From a checkpoint of a small contrastive image-text model.
Model: encoder activation silu, encoder num experts 8, encoder depths [3, 6, 3], text encoder layers 6.
Training: soap at rate 0.0026, batches of 256.
Data: trained on small renderings of single solids in any pose, 395000 training examples, 4.3 epochs.
Rows from block 3 of the text encoder, named by matrix and row number. Rows with one number belong to one neuron. Each number is 200 + 40 x the weight over its row's rms, rounded and kept within 0 to 999. All counts start at 0. After the name is the row's rms in percent of the matrix's.
# fc1: MLP up (text_encoder.blocks.3.mlp.fc1.weight, 1536x256), inputs 104-155
# fc2: MLP down (text_encoder.blocks.3.mlp.fc2.weight, 256x1536, transposed), outputs 104-155
fc1.1140,103,209,194,155,228,177,185,233,200,200,178,183,155,149,200,269,213,264,228,346,182,148,200,222,117,237,211,200,200,269,241,103,218,198,200,200,195,211,248,109,232,205,217,200,200,263,198,256,223,200,200,200,267
fc1.1141,087,122,167,200,200,216,231,226,217,200,149,259,200,181,200,281,200,206,144,173,149,200,231,160,166,200,193,164,144,219,254,174,131,191,193,226,214,95,139,200,150,264,200,200,214,240,182,210,200,226,218,200,233
fc1.1142,064,168,163,178,200,188,141,64,142,221,164,200,259,200,221,153,200,200,300,249,137,203,148,215,200,178,199,200,200,149,200,200,253,200,200,219,200,174,200,200,157,198,200,185,219,200,200,154,200,233,95,143,200
fc1.1143,114,200,200,203,200,140,166,191,233,259,201,248,276,200,200,159,171,233,207,200,231,200,200,200,231,238,193,209,200,307,256,200,237,200,200,200,200,129,219,225,173,229,260,182,200,261,200,147,200,239,206,213,206
fc1.1144,101,228,173,204,200,192,180,143,186,200,200,200,185,200,232,200,200,175,253,200,128,200,200,227,148,137,125,200,267,281,242,297,239,258,200,200,200,257,195,200,200,100,200,261,188,200,102,246,165,322,200,200,200
fc1.1145,073,254,200,244,205,200,200,99,200,200,243,200,200,259,200,200,109,236,200,178,204,186,200,264,228,166,200,221,249,207,151,192,200,145,200,200,262,200,200,200,217,183,189,250,147,200,263,161,200,212,200,200,147
fc1.1146,067,200,155,224,251,242,200,221,115,200,200,239,162,200,219,200,264,200,114,117,151,186,200,200,212,206,203,200,305,258,190,140,173,200,183,146,200,215,226,179,203,200,200,200,151,289,200,211,234,200,213,200,200
fc1.1147,100,311,200,218,200,200,217,207,200,200,200,215,200,147,247,200,200,241,188,171,111,284,195,197,182,200,303,200,163,213,200,229,200,200,164,200,200,199,224,183,153,200,209,200,92,254,118,184,199,97,184,246,180
fc1.1148,073,200,174,206,282,202,180,200,196,176,220,200,200,275,185,200,200,298,236,176,189,200,172,200,170,183,151,164,200,200,200,157,153,200,200,200,200,200,160,239,205,200,200,213,103,170,200,237,242,199,191,155,146
fc1.1149,107,200,244,266,221,200,261,200,200,209,197,182,229,200,200,249,147,132,136,198,208,254,237,268,159,256,236,261,200,200,200,192,200,266,200,176,200,200,214,200,160,200,84,200,200,235,249,207,211,321,276,137,279
fc1.1150,082,165,139,200,216,200,236,200,200,200,212,200,188,200,200,190,200,166,242,164,201,151,200,210,200,169,107,221,243,154,199,294,278,149,170,200,244,205,180,212,200,278,198,111,200,198,181,106,264,185,193,151,235
fc1.1151,099,255,256,247,221,168,200,290,233,248,188,246,150,232,253,200,172,264,197,254,228,155,231,134,200,197,200,200,200,303,200,203,213,200,158,146,168,252,200,112,177,335,242,197,202,204,254,192,238,183,200,200,217
fc1.1152,095,200,183,200,200,155,244,264,200,175,200,125,318,219,166,146,167,283,200,171,200,200,177,204,237,200,200,200,182,263,200,292,296,200,200,200,200,265,182,236,269,200,200,200,200,200,200,200,200,200,183,209,250
fc2.1140,098,220,200,188,182,203,216,200,211,142,200,201,200,228,211,163,166,141,188,87,231,200,200,209,228,200,200,200,175,85,154,274,214,192,200,177,177,160,147,224,189,200,164,200,173,200,118,100,204,200,261,178,199
fc2.1141,092,247,208,200,200,170,237,131,200,180,200,200,160,154,200,178,200,200,181,200,220,203,200,194,200,235,198,242,247,210,101,218,292,297,200,147,225,285,263,324,208,150,169,198,230,200,211,247,200,200,210,200,281
fc2.1142,075,200,249,200,173,284,200,303,174,157,244,182,150,240,164,245,200,194,154,172,200,243,128,200,211,200,200,224,167,270,201,200,247,200,272,183,156,200,177,184,213,165,200,253,192,200,200,200,200,163,264,159,200
fc2.1143,108,138,220,200,200,200,134,224,200,200,200,236,200,282,183,154,268,185,160,200,253,220,165,216,191,97,154,232,264,184,200,195,200,200,163,189,161,219,200,200,178,249,216,174,170,227,224,227,196,248,150,238,270
fc2.1144,095,214,158,175,200,233,260,216,164,200,213,214,200,200,150,200,200,161,169,257,279,200,252,162,247,226,277,200,109,219,200,71,230,133,130,200,164,200,191,198,186,264,223,167,252,200,288,205,200,147,235,231,200
fc2.1145,072,213,200,174,195,234,275,290,202,194,192,221,161,200,200,167,283,171,148,288,200,175,173,206,200,255,200,84,135,200,243,200,200,291,209,200,147,199,200,216,138,200,260,200,243,205,114,173,306,263,167,208,246
fc2.1146,063,217,230,246,174,200,200,200,200,200,200,171,230,302,143,165,200,200,231,263,188,200,202,176,254,172,200,142,200,170,201,200,252,200,176,162,181,179,200,179,260,239,200,200,244,123,200,200,201,228,200,200,161
fc2.1147,092,200,200,180,200,200,133,200,200,200,223,135,170,213,144,230,168,227,171,147,265,119,215,245,200,200,110,200,200,200,211,113,186,235,200,279,135,200,200,183,273,200,206,222,190,191,255,217,170,281,297,135,235
fc2.1148,065,198,169,200,197,221,200,164,144,248,157,138,200,73,200,187,170,89,127,231,182,200,200,174,200,235,200,200,200,234,216,245,200,200,200,200,182,180,200,200,200,200,200,200,272,233,200,200,173,199,200,200,273
fc2.1149,128,200,206,229,226,200,227,200,174,165,225,188,200,234,160,177,223,161,221,175,149,154,200,200,200,194,288,190,210,224,200,175,219,200,134,225,237,231,158,289,191,180,103,253,200,150,196,200,109,220,113,200,181
fc2.1150,079,238,200,116,193,200,115,200,200,261,124,208,200,200,178,272,180,254,179,200,200,173,200,151,203,203,206,200,200,200,174,30,210,198,200,239,158,200,200,200,200,114,200,200,223,200,192,255,160,241,156,233,200
fc2.1151,097,158,150,189,200,200,193,200,200,163,249,215,200,156,200,196,208,179,223,127,157,238,167,282,221,222,231,194,251,113,200,156,213,213,226,258,239,134,259,299,200,114,271,186,200,175,181,190,165,211,200,190,172
fc2.1152,087,200,200,209,200,268,216,76,216,230,200,185,96,200,212,235,200,102,200,207,169,205,200,200,200,190,161,200,183,200,234,200,200,197,200,200,214,110,247,171,142,213,200,200,200,200,183,200,244,240,200,233,176